config = dict(
    parallel_block=True,
    expert_mlp_ratio=1,
    patch_size=[2, 2],
    optimizer='soap',
    beta2=0.999,
    shampoo_beta=0.999,
    eps=1e-08,
    final_lr_fraction=0,
)
Rows from block 12 of a small image embedding model, named by matrix and row number. Rows with one number within an expert belong to one neuron, the router's apart. Each number is 500 + 40 x the weight over its row's rms, rounded and kept within 0 to 999. All counts start at 0. Numbers have three digits each. After the name is the row's rms in percent of the matrix's.
After each expert's rows are labels from the 100 images, of 14976, where the router gives the expert most weight on average: "strongest on" is what is common among them. Only what is clearly more common there than usual is listed. The data: streak pictures of flow and ridge fields. In brackets: how many of the 100.
# router: router (model.blocks.12.mlp.router.weight, 8x192, trained with AdamW), inputs 96-191
# gate: expert gate (model.blocks.12.mlp.gate, 8x192x192), inputs 96-191
# up: expert up (model.blocks.12.mlp.up, 8x192x192), inputs 96-191
# down: expert down (model.blocks.12.mlp.down, 8x192x192, transposed), outputs 96-191

# expert 1
router.1 105:465427494465503459404468505551507446472522465436548446472522489583481432546638490428496555457425452442530601531546482513477508496446537530547466430562550418512517547455468571503469543482495492455477471468464510510583466496538445445503471467492457516528478567554478494476541495527460543490
gate.0 018:500500500500500579500420500474500500582502500500500493498489500498500497519432543500501500505501530500509499517500500500493500500500500518500504500500501500500517500500500507500500505500494500500510500501500533429499500512530500512500506482500281501498500500500421501499500577500500500497
up.0 025:504500502500530501505493506506499466518447502497500587521674504500500532479491540474503497500502500499510534496472487497466572498500501505500505500500500498501698506500499500406500498376500500393589500500500485500495502500500510500473499493499489500500499498500499500502488543500500496500
down.0 017:423712476500476486514500440500507500500488500519586498423183500514500500500500429500500505431500500500479500500500500500485500554491541385460500500500500480500489500501500500500500500500500488507500500500500500500514499500494499500500509500501500500500491500500503500495500500500499500500
gate.5 229:509505441361494430508492547503415470628511452486497498441451446441499433473582579549545537461512511576520515466479477522454476530498392508466536490466491495612546501547494505554493465443494534516492516475503505535494514467570497534503497547499487501507473511500463498507494439444548483499
up.5 221:504571474389494447494479542511381492611500543477550496485404464492493474462510517501569512487490458524516494455487451484530470572523442470485483443503464497578591538506451541568507498453482478511503542477515508544495513434519537531494497524496489505553489532491436506497498459483584427470
down.5 234:538428515453477420456506456475524417470493496512498487483511512505500500508503505458459460429388505537489523511501491489488478506497430444443408523576482550485439436493404516500525503516588528492528549440479508564556492479532499518545526505520454572505497510468500508455496489572493500398
gate.6 063:500504502506544575491488503504443496499493497519503421488496463496510500462551595500501384503500474498553500500447503507528518520519481493529487501499456488534601529496503353530497496502501565586474552501462536458558514501587532484554496500500498499502429446486503498506478500488501407498
up.6 062:497468505500513471482468456499399500510495486543500504436523496460606489495499532469500504514503436566502386495479571496496472470517469485499514521502567517495501485451505492508495501555499506491527535513500504475557497512435397500578527553481514561499485504509481497500500506500465485502
down.6 077:505446501453504508484500515518490500481497448502522512508529502481506499496512533395593500534532412497519398407479505503519485439499501475445504500498553501500598491500593505594583494661493529497487589505512614480477440456442489494436499499500502517599499570463479502500500500500526611534
gate.7 171:504445523545499497485581502520479567546492486498620503500505534420545497479421501502471540454551500491448485497508439538491454517501492582500484486375498534468597480498563487500526551470493514464569486495440467548502500500506501500505542524496549508495496500494470557500563510520507500554
up.7 184:501564431518464440559544507507483502492518504565534487486545504577537514481539497557460504501444507501487435494505537526466499468427540461413462519505490507427468520494487527468485540495500521435500535488504532453464520502539496522486456519476502511429543474451499501497433505502439511501
down.7 163:456501490626545490496434370489434447577486536405503481501479475474513508499497524455515408501474484525486579460454505448425517547510531509529501476470508498491536472459537466541523567500534502543541489498415483495536517533529611493535580596539535497515574505452507470534556524464416459499
gate.9 113:486499479501495521438500505472500503493633506481500483544466505494407496576522496509504465494489586486560500541523508500529522465508500512500494537500533499513499523553465353477476504506387500499503508541551475448451500516498522427497548541568449455522510514502569531499518440512500551499
up.9 120:549504518601500379496437504468454504501452503521585561473537550498526513494482476488523559458500518546500515520480516497474482476480499517498506474470500507526471550437499621541498538462549459515508474453434432535598488406479419507506496500474503499500503499497491511498503512507530452496
down.9 128:498499500397515546484500598459507528495397477530513496563492498551442395461473499495501520582504503491498503515517424512617520504519534470443501499519556497493605588496423440373433500499523467607500495484504508489501524472501530508403518499529503486494485505487500499514498490499486526471
strongest on: source (50); loop (50)

# expert 2
router.2 088:508386549493489437427497465514512433525536451475484497501463487522512457550607527510552544524457470506509614498481498510529485487465544580560431448508537474450518531513490560483573440526575441499430567449438544492552552479528496520454488443514445505557481528519527490532493556541503523459
gate.3 009:500500500500500500500500500500500500500500500500500500500500500500500500500500500500500500500500500500500500500500500500500500500500500500500500500500500500500500500500500500500500500500500500500914500500500500500500500500500500500500500500500500500500500500500500500500500500500500500500
up.3 012:500500500500545500500500500500500500500500500500500500500500500500500500500500500500500500500500500500500500689500500500500500500500500500500500500500500500500500500500500500500500500500500588500324500500500500500500500500500500500500500500500500500500500500500500500500500500500500500500
down.3 012:500500500500500500500500500500500500500500500523500500500500500500500500500500500500500500500500500500500500500500500500500500500500500500500500500500500500500500500500512500500500500500500500500500500500500500500500500500500500500500500500500500500500500500500500500500500500500500500500
gate.8 017:500500500500500500500500500500500500500500500500500703500500500500499500500500500500500500500500500500500440500745500500500500500500500500500476500500500500500500500500500508500500500500500500500501500500500501500500500437499500500500500641500632598500500500500521500500500500500500500500
up.8 034:385501501500497497500498639500498500497500499501500555478500499500502500500497500500500498500500752496550492495494500501500497500500500494500505500497500495500500498500503504500500500501500502500496500500501491501500499500649492500443500501463502500500500500501500502498498500440399500500
down.8 028:500500500500530500500500500500500500500500500500503500500500500500500500500500500500500500500500500500500500500500500500707500500500500500500500481500500500500500500500500500500500500504500501500500500500499500500500634500500500500500500539500522500501500500500500500500500500500500500500
gate.12 351:519491500445492552541472496531474496497502561481498500464492614498438528520497477554497509503537479578487512519415478515465493487488440600535525505507502506455524465582493557488493471515513535573487529475500479448588507511374492466487443479500432540539432500513465542476496503527545497504
up.12 321:494500491537498415442502501489499500391495466524524488503505476500509465466504496489504481494485499451500485501544464497509509485500535451526499466501490500540484559448507444503500599478480442416501427526491542507458477523663476537496502485500591499443560500465515454465501504500457506463
down.12 320:506499584498500500494501532497499501500542474573496504433507514500500518500493499469491490507532499473497527500501478496498516501528497505490551563474501485474500526498499514504501512497519501542477497507501451484502500488503491500466558490494487470499502397496452521501465421496539421561
gate.18 039:503494500500616500500500575500523499501496500455486500501552500500493502501500500474500447502504499500500500500500543521576500449494618563458468500500313500500518500500500427413483500514498466472500500500500530519592450500398529500503500504500544476500500475500512441472360500500500530500
up.18 059:500500500500500503500500495500437504564497500487610451500667340445455500500453500576500515500500502500500468469463500515529492500486500500500500542500500517500541606500518483523500500500500500500500500500500499487431601500409502500455523501500500500500500505500500500500500476500500500500
down.18 043:500496461500500500500500560500500497490484487500536500339500500505500497500500500500500500491397490500500478571466500536668500503500502510450527500485500462500500552500453500469500470512500500500470517500489532500467477500481500428500500500500500460510489498500500500490500500488500501497
gate.25 249:409491500500470515455367556501439500484560500500526506499500500544538500500505500598564500492464500470528388500549569500500462484499543492500525500470453500371500502512519500500547454502456452526512500500511500432483415500481503559601580534497580500500500500501543500373496500500540527500
up.25 239:501541500493525463550659491493510500512441500500500489503500468479497501479487500396441503500547520528439634479488455500517541589500503500500489470502500424578500498500499511454473500500501523476443500500500500554500536500500498428447427489530411473513500511500470503619500453500493500500
down.25 193:464494498500520488438448579500523499499446466507475499502500491500501501486500464586500500452500500501415500471432500501500500460582524500493470499497500499432501512502500436500507481499487480505500439499500449472515500512500506506500444658503498453500500553422482500500506608500500461495
strongest on: parallel (100)

# expert 7
router.7 110:441399543461491468423522504530550442475555434458527529509415485545564485501577548504565580526492476487516588558507452476521487486495535516525446501516557448460548506497508516528520532570500433498465532458490546441575476509530514457508520511482465482506495508480533493534455594509470500517
gate.1 561:500496497500449495502490581499496506443575385579494500402469483488503434454501503506499500499492534486523501385515463450526552499554526535495490499498481435457520498515494592486499452508490519497513493490522500504454474441471595507553487489509508489506499401462489499513486501500570530448
up.1 594:499514492457447477515487538500492503404543375525511499457479465477502449434517520494518517499497544479518500421512482466510556525505516545495490495508456432481518500514492534482500461495499525462505499490528498495466519491489585507581524488491500481496492426467510506519484500511549519470
down.1 660:590521494543410500492436485494498471511497492560524461498623501470500544500508435512500499534500450509506538514500501490498445472449503541559499500562497445500516508500467485500446558491501512479501500500502500467405500553516500522490502454505495568441490500525532482501495500512411584554
gate.32 707:484584509578505551526505478518499501561515522484501476484523500505500563434401515497529497500497508500503499512468492520489465511417525436506524614576500426592535587484498473534496495413515399537500450514548509497456506498491432511496503460481536528535500519465498477490592541574473536472
up.32 689:454515489503523461397531546487450549491540521499521500480485520462499489425647533439521506489540578493530543499535531508522578507515554509466482493513456542504449523473504477598523456500512454553546489530478527498523518499482417452555471466475453504549500501502499465446441501491502518450
down.32 735:537444553436463511560514498529520540455461539480540515514501508522434468477500486498509574458420534497438471407461471542480514531508519546501491484530495511475515545501443495554420507519417500510577500526486476507432423473561488521489491505536481444444504506487450503523490504500401511548
gate.49 012:500500500500500500500500500500500500500500500500500500500500500500500500500500500500500500500500500500500500500500500500500500500500500500500500500500500500500500500500500500500500500500500500500500500500500500500500500500500500500500500500500500500500500500500399500500500500500500500500
up.49 013:500500500500500500500500500500500500500500500500500500500500500500500500500500500500500500500500500500500500500500500500500500500500500500500500500500500500500500500500500500500500500500500500500500500500500500500500500500500055500500500500500500500500500500500500500500500500500500500500
down.49 007:500500500500500500500500500500500500500500500500500500500500500500500500500500500500500500500500500500500500500500500500500500500500500500500500500500500500500500500500500500500500500500500500500500500500500500500500500500500500500500500500500500500500500500500500500500500500500500500500
gate.50 588:437516457546485472442560556498574500583472605494488480493543472542522523472547498526494499509504501498422420511416520471529505477494490550508490535445548469534472497503552546538454384554518509508517457462542512460492410496431442500519440488550598500482488546475547441411510459499436532493
up.50 667:434515469509525507484550593481509498502524575593548559508518555503540557438562595563525501497451442504528498493484510504604490439514480569476546505517565476536513523501484500548481492529531505562518477455566484435458453471481503535495492450536567470586466499437537424443494492449510520504
down.50 614:539486499469532488519548495510509536493523536499480459448563542514460507554475445494500498466425498472431480480478509499473494480512497499414403510520509523506469521553446547532529545477546551503516500510462502513553475496408476559527392484562502486431469512495487499510505444497471503559
gate.59 035:500500500500500500500500500500500500500500500500500500500500500500500320500500500500500500500500500500500500500500500500500500500500500500500500500500500500500500500500500500500500500500500500500500500500500500500500500500500226500500500500500500500500500500500500500500500500500787500500
up.59 055:500500500500500500500500500500500500500500500500500500500500500500500500500500622500500500500500500500500500500500500500500500500500500500500500500500500500500500500500694500500500500500500500500513500500500500500500500500500221500500500500500500500500500500500500500500500500500500500500
down.59 024:500500500500500500500500500500500500500500500500500500500500500500500500500500500088500500500500500500500500500500500500500500500500500500500500500500500561500500500500500500500500500500500500500500500500500500500500500500500500500500500500500500500500500500500500500500500500500500500500
strongest on: waves (88)

# expert 0
router.0 102:468375624468488459487546521532533508529502463477529491551516459524579471589551495526520527519497476473505547517462546518547476501449500554528420496493560490482508535534507541463529489536494424501462550462423542474585537487545425563487498476535530521556442567530543484505516495493472542522
gate.8 489:490424500602537500498499508446537500446533500501500499542438459500500481500500440506499536494511590494500530499478500546430531500445526500500482563522528501500467500520517476435492474500500500411499523500493490489500439440498500500590500548500546501508434504586558510500500500500602591506
up.8 431:496480500548500483509500500500601395466513500500515498517500408500500499490505470524500500523500501509500500495500462564500500500500529500500499510503526499556495544554524573441450494503556586453500515446542500384423405457484500457500500481561500500530500500469500587549548380500521568426
down.8 463:508500516490501498475500579499499500509500500500501489491514452460500500500471526500500500471462489574505580500521500458537500419500612500549594496500500531492482473500431515500500436512503501500517500499554526526520545513538441490498451476559455479500378412500500544508500500484426500491
gate.12 524:552508512499500556438513499477500500598498480523526639517454478500499445473501498507466431405444500500527501433518451534500491469552536485431494515473501477501460510500484488589500497549468547522495549499500497472431497501467575422561500526500449500498501500499637495500500499508500545550
up.12 534:443500496490525501497486511481504442429498378464500470502480509512451494503531499465553472622561500474484499477530552463496509570499522613535503543552510488499517471498499467508498514437522475501510501490502503500553519519526553502513500440429501496490498499445348501559452522533520413517
down.12 533:547495514525503502524517498503452500505560505480505461416451485501495504500500462500445495503440499501529485499462501499436463434500540500463465475488477510511590406480522503490458533534507506549466500511515417386499475497510402489503507543533552517493500505491589501508523480486474559619
gate.32 218:500498504540488513546383535490507541586563505477531500527490501497575501500494567511478475500488514500500500437493455500444499473494500495513494496500500544500493496500487500504507529494500494393500500499500537396458499500659493514466492497500343500503499500502609520498499447500405504519
up.32 244:500500500497502489584501500447517501504568500490499533510493508489534500450515542510484500512493510500484544471442454478497500498499495553519487543521509560500491496500495549529500527501500500410513484500500422416500488499513492541467499542576424500486496500501481519507501500527501503500
down.32 296:495569502326504499496500487538513499527436347491489495501510496500497534467483465500494492447498488519588505523520500506512491473410477482505473500514547481487490462521505500531544499487522499282535500470502501500464503480509390497510501542500500491500404444534601476451496514476506531428
gate.36 259:497599484496507509360501471500511500457500552495379496491462484500500576435496424575520471516464509500500455419518494525511499497565498501500485533490500506500498509500475473472499498440542505474498500500499510464500512500496499514475500506537403529485531492483443457561489500459605499526
up.36 264:598489498499529500475479395587536496500500658550459505524510500557496511500447455499490500495500422502484573499548500497544481492500528500495591548557484509538389499504488515451495451478452511481476450501499448505519456582561513503493441559499507477489536485411500498508500485517506498552
down.36 336:501495470584483580512500519508500525512500498457509501518379500476483369542478563500526521633552633515500552534544509478494471505500473501504490506529520500525465501492503497500507495500527444487500482488520434498527532519468528521499531393501501544494509500551445379501458511515491445504
gate.69 047:500500500500500500569500500500500500500500500500500500500500500500500483500500500588500500500500500500500500500500500500500500500500500500500500500500818500500500500500500500497500500500500500500500500500500500500500500500500500500500500500500500500500500500500500500500500500500500500600
up.69 025:500500500500500500934500500500500500500500500500500500500500500500500371500500500500500500500500500500500500500500500500500500500500500500500500500500500500500500500500500500500500500500500500500500500500500500500500500500500500500500500500500500500500500500500500500500500500500500500500
down.69 027:500500500500500500500500500500500500500500500500500500500500500500500500500500500500500500500500500500500500500500500500500500500500500500500500340500500500500500500500500500500500500500500500500500500500500500500500500500500500500677500500600500500500500500500500500500500500500500500500
strongest on: delta (45); loop (34)

# expert 4
router.4 097:470417551467492456395494504522572420518487434482530517491457429531522491544585507485525546534470527477540573468510495529567512480501538569549443490533567419461504531493507526498543496534539404521466563442429523501560496542482473486430479455536530475521531574482505491552526544537458485456
gate.4 044:500500500355500500443500500500500500500500500500500500500500616500500500500500500500500500500500500500500500500500500500527500612500500500500500500500624500500500500500500500500500576500500500500500500500627500500500500500384614500500500500500341484500500500500386500500500500500500500500
up.4 019:500500500500500500468500500500500500500500500500500500500500500500500898500500500500500500500500500500500500268500500500500500414500500500500500500500500500500500500500500500500500500500500500500500500500500500500500543500500500500500500500500500500500500500541500500505500500500500500500
down.4 018:500500500500500500500500500500500500500500411500500500500500500500500500500500500500500500500500500500500500500500500500500500623500500500500500500500500500500500500500500500500500500500500500500500500500500500500500500500500500500500500656500500500500500514500603500500500500500500500500
gate.5 162:500583481526585478504414492518508500369506498438498441564512535522404533520528457473496526421469485589498531500494504471547545479458476437433536340583467493509527488474472483498537546449511474492477492497466504494564520523503476505517474500512463479475490521528548532489593485481608546473
up.5 141:553529486506520473494466491522502501424533519403498470535509539503452493514498472501490502411479499589503527501502505494558551473488507481470551483580463507540530558461458540512497589445518503460483525496491498499559565500391341504513478526505443479484500551518500515456505478487493495501
down.5 159:517543448462488485386535502513499491490434475548514486440581510535441561407510409531500532486497495504515526516490497389411506501546452515486475475499488466472370619523540473538498495538511522475519455500508498467536443435490428520473536479535507498499443500502544442496508521489508449530
gate.6 159:500500500500496464500500500500500504515500605442511500500576574500500500461522500500577500478508500500500482500325562500500517500552512500522500500495458500500618490500500500614500500479434500427500500583540500617500413500619487503500500442500500442500500500500500500450500500500467500500
up.6 179:500500450500510500635503500500496500420505539519501463500493500500500500500407500500500480500483499500466523503588500500502500500490500500500550366523443500500438501473556495466500514473535491499500500411429500500500498500502537511500538561500542500500500363503500500500500500500433476459
down.6 156:534556500500416500500500458500500500500512541500559515500500500500500500500545500403500500492500558500499507500524500505500500639515500500500494492500500496500500500434500542500500500500500500500500425500544538500500554604500394500500500500500527500450500500500500494500500496500500528500
gate.9 044:516500500500500500500500500500500500500500561500500500500500500500500500500500500500500500500500500500500500644584500500500477500577464500500500500500500500500522457500581565615500500500500500500500500500500500500500500500450500500500500500500386500521500500500500500500500500500500500500
up.9 024:500500466500500500516500500500500500500500500500500500661500500500500500500500500500500500500499500500500448500500500570500500500500500500500500500500500500500500500500500500500500500500500500522500500500534500501372500469500500500500500637500500500739481500500500500500500500500546500500
down.9 062:500500500500500500657500500374500500500395500500500500500500500500500500500500500500500500500500500500347500500500500618500500500500500437500500500473500570500500500498480672500500500500500569500479500500500500500430521500500500500500500500500500500623500500500415500498500500500500499500
gate.10 374:525608483514551509457574536533501497518507444484538483482509529488522557435527400536493554486452557432502488474516490498468495470508496511460452510500532507455478500502491517581529494535488506548503464486500539482464484464413406464535501505547521469521481506453525536491550475493455519502
up.10 374:485385549478464489566420485452475499488500548509500531506506469515500428539481617459504426504561445558518514548496512510536504522493504487534550490496476453568529495488507486432480504468514496448494547519501472512537538528560558528454501512438474522479529483552483471520435543515539465504
down.10 335:510418476505551491432504501492589537544457526498472527531503500597465479472512477441530489447523430508495502536638493481442473406532520482502570512499525607494497498488506536382525484496568538580494501483430515542492552502499525482533526544523506499539502451499474527452511576505502536503
strongest on: parallel (57); waves (43)

# expert 3
router.3 080:575526481510508562602546471464520527469458551559570491575522524466447553475481567489510463470508482520466442470466534478472453547472577469529501470492496553531444448459483454479522503502503514502489445485475472606455511540455532467545449570446552484481429552457479594435482432469565477446
gate.2 006:500500500500460500500500500500500500120500500500500500500500500500500500500500500500500500500500500500344500500500500500500500500500500500500500500500500500500500500500500500500500500500500500500500500500500500500500500500500500500500500500500500500500500500500500500500500500500500500500
up.2 011:500500500500372500500500500500500500213500500500500500500500500500500500500500500500500500500500500500271500500500500500500500500500500500500500500500500500500500500500500500500500500500500500500500500500500500500500500500500500500500500500500500500500500534500500500500500500500500500500
down.2 017:500500500500500500500475497500505500500500498500500500501500502500500500500500500482500500464498500500500500500500500500500500500500501705500500228500500500500500500500500500500500500501500500162500500500500500500500500500601500500500500500500501500500500500500500500500500500500500503411
gate.7 168:435611490520547500566500494502500500529500500500472539501537447536515515500556500500504481429456489500504416494515420498492535489562397500500507527500548513494483500397429529551543527502500520378329506500513472492473481496450606512489500487538500500484452432374598531499536501495501502500
up.7 166:474625484555532501583500485505500500525500498502469571519544469502500532500498467505505500420481473505495460489502383500502527475578391507500500510508539510470484555405433528549516516500542500377348501500513476491477500494446619503477479480539500524499494467381591553500531504500500503508
down.7 146:490500496568511500428506536523500477512500511529477559402501499500526430540420500500567561476435520523499562581505465492445402500506500463500434499511508500497487474465499573498538499495498449526589501500500470496458470467509501507495547519525501495501495517522489500500506511476571379465
gate.12 064:500500500508500500500500408500500500500500501500500500404500500500500500500500502500500500420497481500500500500500486476500500512500500500500500395500500500500500500500500500500500613500500500479500500500500500454500500500500468500500500500500500558500500514500460500500500500506500593500
up.12 055:500386500500545500531496500500500526445500415561500500416500598500500500500500424500500500500500530500536500566534500500466500500500500528500499500500500500500500500500500492500500449500625378661500500500500500500500456500500500422500500500500521500500500460500500500655530500500500500500
down.12 081:500500500442500500500383498500510556500500498592500659500500501500500486500500375500499557506502501500477500477500514500500500490500500500500500500500703500443568500500309500449500520500652484500500500500504500500504500500499500577496500460500500500524525520500500500524500500500500528500
gate.14 196:489519493528486548502445495486443500484569453503495486514536484419503499532489471505512550503515483512534554488517471383506519493485473500544495479568429507490542493504463588450517601472503485446509519542500540504467636504464502508445513402480508501405534538502481521590498501496492495493
up.14 182:503459569517503528522497435468501501503572476458488507469510482437498540546480536490498501531519513492525500603502482507431481556526503521534531512508461546612516534513475578461492583509502487501549592501474553502511501497505490504489482529462494496470517548495482500543493534461492482502
down.14 167:504469544503506517491471503639470500500521472526510505496462454500559557498485488499521501505533446502498526534517504590540494479489479522435508569537497493531541469474436464528530518574500508567544552528499489541366503522532468502497498481480498497554501516508479562498508498501499498432
gate.17 023:500500500500500500442336500500500500589500500500500500481500500500500500500500500500500500500500500500500649500500500500500500500500500500478500500567500500500500500500500500500500500500500500461500500565500500500500500500500500500500500500500500500500500500500500500500500500500500500500
up.17 026:500500500500500500198500500500500500500500500500500500500500500500500500500500467500500500517500500500500500500500500500500500500500508500398500500500394500500367500500500500500500500500500500500500500500500540339500698500500505500500500500500500500500500500500500500500500500500500476500
down.17 039:500560500606500500500500500500500500500500500500500500500500500500500500500501500500500500500500500500500500500410500500500500302500500500500521500500500500500500500500654500500500500576500500500500500500500500104415500500500500500500500500500500500500500500500510500500500500559500556500
strongest on: turbulent (100)

# expert 5
router.5 101:458564505468536504491522537484472515489492490456452487433520519470454470512450416561489470532537558504523477525506556539548525526546446508484478515440392548456490515588500498459509505536494515570531553493553515418530517493519464553522496429511481478501537475461425497522540527447494520539
gate.15 670:369512513500641499523478485507465498528498510531508440554506506492490482491512481501524456514458534520507493508454540505483448500498540450512462450546516451542498500503481491538541499455457439463572550455454472496516561464375502504529612569456490500494450552586499476507520533480472532496
up.15 634:525522479500393488505548576504456466506585513520467552487519467521501557492494498552512507582494436533520537476525436474463563547456514503501488519450486521517500523446462581497439552555586517487486505506520479424483438472515436467525460451501405507511485467412502493483505432480524463539
down.15 695:507545500481559514511499501495492503483539493479530452534516555543455540482400424586474509512498494496507458503539494480504469458479523471431473486502502569563526484529456407531514476475530446414524529508547538412458531493485477465437508550573413514450511506533526517524486556516559336418
gate.16 429:508515508501511509494469496482481499471479423556579505501502495441485501517497546501485510496505465570500498436509434489507455491446493461482516484500523487490502539501403531483500500530496559436475467461521409454485484514539390475481438625491418481496505546476594479498490498472509545506
up.16 466:478515457542428500520379480544514499630461500431465517462402469507504502507478531480517510494517528525519503519507479544494495595471489538498498477488491610495502483450574479504498504511500499498387483509453520492489501527607502465492513454500496471548507520500494440522496494502515477501
down.16 396:484562467509509538585497479503461427495484495478562485565605540500497496530463549477541499435498512501559560503488509458505442503418509432456545477579494521500516477496517484588507498537577498499536471492498569466528490566467459477446416437540500413528467436472478456439502544522547520524
gate.17 068:500500500552504500500500500500352500500500500489711500500524500500500500500500191420500500500500500500500554506401481500500500500479469500500500500500500500500500380500500566429500500500500500500466500500452500500500500500500500500500500500500500468500500500500500500500465500500500392500
up.17 088:500490500500500500500494500500545500500500435551494503563399499500500500485501563503500500500500498514529428452505500500500500430501520500500500499500500500504498461500500377692500500499519500383500500500516512442576500500521432500498500403500471500500500500480500500494500500500500500500
down.17 042:500500500559500616595500265500486453500500500500500500546500500500500500500500500394500500804635500500500500500500500501500500500500500500500500500500500500500500500500500500637500500500500500500500500500500500500500500500500500500407500500500500500500500500500500500500500500500500500533
gate.19 045:500500500500500500500500500500500500525500500500500500500500500500500500500500500500500500500500500500500500500251475500500500500500440500500500500500500500500528500500215500500500500500500500499500402500500507500500500500633500500500500500500530500500500500500500500500500500500500396500
up.19 035:500500500500693500500500500500500500426500500500386500500500500500500500500500642500500500500500500500500500500500500500500500500500628500500445500500538500500500500500567495500500500500572500500500500622500500500500500500500500500500500500500500500500500500500500500500500500463500500500
down.19 031:500500500500641500379500500552500500500500500393500500500515500500500500500500500500677500359500500500500500501201500500500500500500500500500500500500500500500500520500500417500500500500500500500500500500500500500500500500500500500500500500500500500500245500500500500500500555500500500500
gate.33 506:457572502499505485562499426507502500472472501491459438506488507502503514500519539543521500487561510509498590545530617543503408500494500486500507516484511522500456523484491445506501480611502513556464500500508492491492538614630498500539495499530501509495512475527498479541505532385500546496
up.33 513:408577495500536496501490500531518497508484527504495396478500508533509418500549572543489526513517499494531495472556616559498441468576509486500524500505518500541450444487500554544460415630501590517500496470500504527521497505534495498546457511500522506458532429528510514535495532375569570501
down.33 522:499502459499497564499494405520520427499577512335566465560500498493508530506498513500499395507499481499498501540489501617437490501519484477511476467545513504488532500501528502480500504545470542500474533504491498449401517500501509549451492499556463510516599504522500500521478500491501502557
strongest on: parallel (93)

# expert 6
router.6 114:501421517471448469496515490527496461485515443477466470593457441526562434493589547569502547515524539523541553523492452482453488422528513564445485453488564459464550564468518570507433438475518489468416528454464484427491486489564469476477485523544407525482533495575518465512520524583446554506
gate.13 092:500500470500500500337500500500471500423500500500500623527500500500500500500477484500500500500469500500500500500500500500500500500500500500500500500500500500399520596500601500500500500395500500755500500500500500406500500500500724500500500500500500500500500500500500527500500500500503500596
up.13 075:500500433500500500361500500500488500500500500500500500721500500500500500500500491500500500500500500500477500500500500500500500500500500508500500500500500500300500500500500500500500500271500500506500500500500500405507500500500549500500500500500458500500500500500500500500500500500641500658
down.13 052:500484500500625500500500500500500500500500500500500500500500381500694500500500500500500500500467500383500500500500500500500500500500500500500593500586500500500500500500500500500333500500500500500500500500500500500500500500500500500500500500500500500500500500500500500500500500500500500500
gate.51 694:470540564409524511538506510418449504495529497517465493522554481498455497465542559476520498497475450540502541588446498477470500507508460373527491503519542466418549488537502474523502576461492500511496524462518511503507607468553514536482505531494386489500453447488547522510508465498507507441
up.51 679:455519518419572525540516494400413536514534496517485480527530493493468495490500523491529505496474442562497516548469500489481499509509482388501490504510531527400559485572501477505506518468497499521501517477500493509506620484505556512492505518499425487500460486495560507496498456484523516460
down.51 661:527487490486518463494362479544544487520515484485454495502515500507491494501450458503470508555514499503486479445484505480531556483503496496552541493505492474555511551516480562501508556500493518497516483552594515521529498521503449494547451490511553407451498500436511436530511500569514537503
gate.88 566:500515490500516617494525513500493560533568533554482501664494511487516453531570432561501543504474435489500521504508505485502503481559510533475496566420499549461523452504474473584490495515492499500510505500517500421559495493488509548460520483499430450537476499467498500523505495507400527516
up.88 511:479498473500509541566532506516507544623500523540484505614499509500496417502546525510502521499501428492488512515521500489517503465526506505479495528419500547473504491503404493548500496516500499500501503500533491520508406498507520532490536460497445447562462484445505509494500494505359522500
down.88 527:476527504543507496498490500487518465505520502499484499489503500458502510526434466491491519643502522500517489498446499468500523499498500457500502491539546465537464500536566557515503499532447509492549481532545525503465500523486459521521500493516507495458479500500541372464540455539569586483
gate.112 246:501500500500500505633499500500500467512500439478606466652500500500500500497542527499500500500500500593507548557500500500522500437500500500500546500523581591500389502500497613367500500500500506500500500500500505494500523500508500506520500500500479485490500500328410500509500500495500501500
up.112 262:498486500500499520500501402494505545499499523500436529483500499500500485499430500502500500512495499476499400480511500500492500537540500500500487433442446429500565500500500500586500500500499500500500500530505497519419488510481622500480500505489504524537500500617727500489500513501454500500
down.112 203:500500500500500500500484500500520546500710500539500500500618500500500555500500500530500500520500500500500452500500500500546500500500420498500500500500493500500500595500500500500437500500501485412500500500501500615500506500500495500493475510502735500368500500575500500500500500500500500500
gate.118 057:500658500500500500500500500500500500500500500500500500500500500500500500500500500500500500500500781500500504480500500500595500500500500500407500500500500500500500500500326500557500500500500500500500500500500500500500500500471487500500500500500500483500500500500500500500500500500500500500
up.118 085:500324500500500500500500500500500500580500500512500500500500500500500500500500500500500500500500469500500500611500500500500500500500500500500500500500500500582500500500512446404500500558458500500500500500500351507500500500500500500500500500500463500500500409500500489500500516500500500500
down.118 112:459500500681500498500500500500500434444500500500500500613500488500500500500500500500500500500500458500500500500500545500500500500500500480500500481500500500500500500500500500500500500500500500500500500500404500500499500500500500426500479500500500500449500500500500500500500500500500500442
strongest on: saddle (100)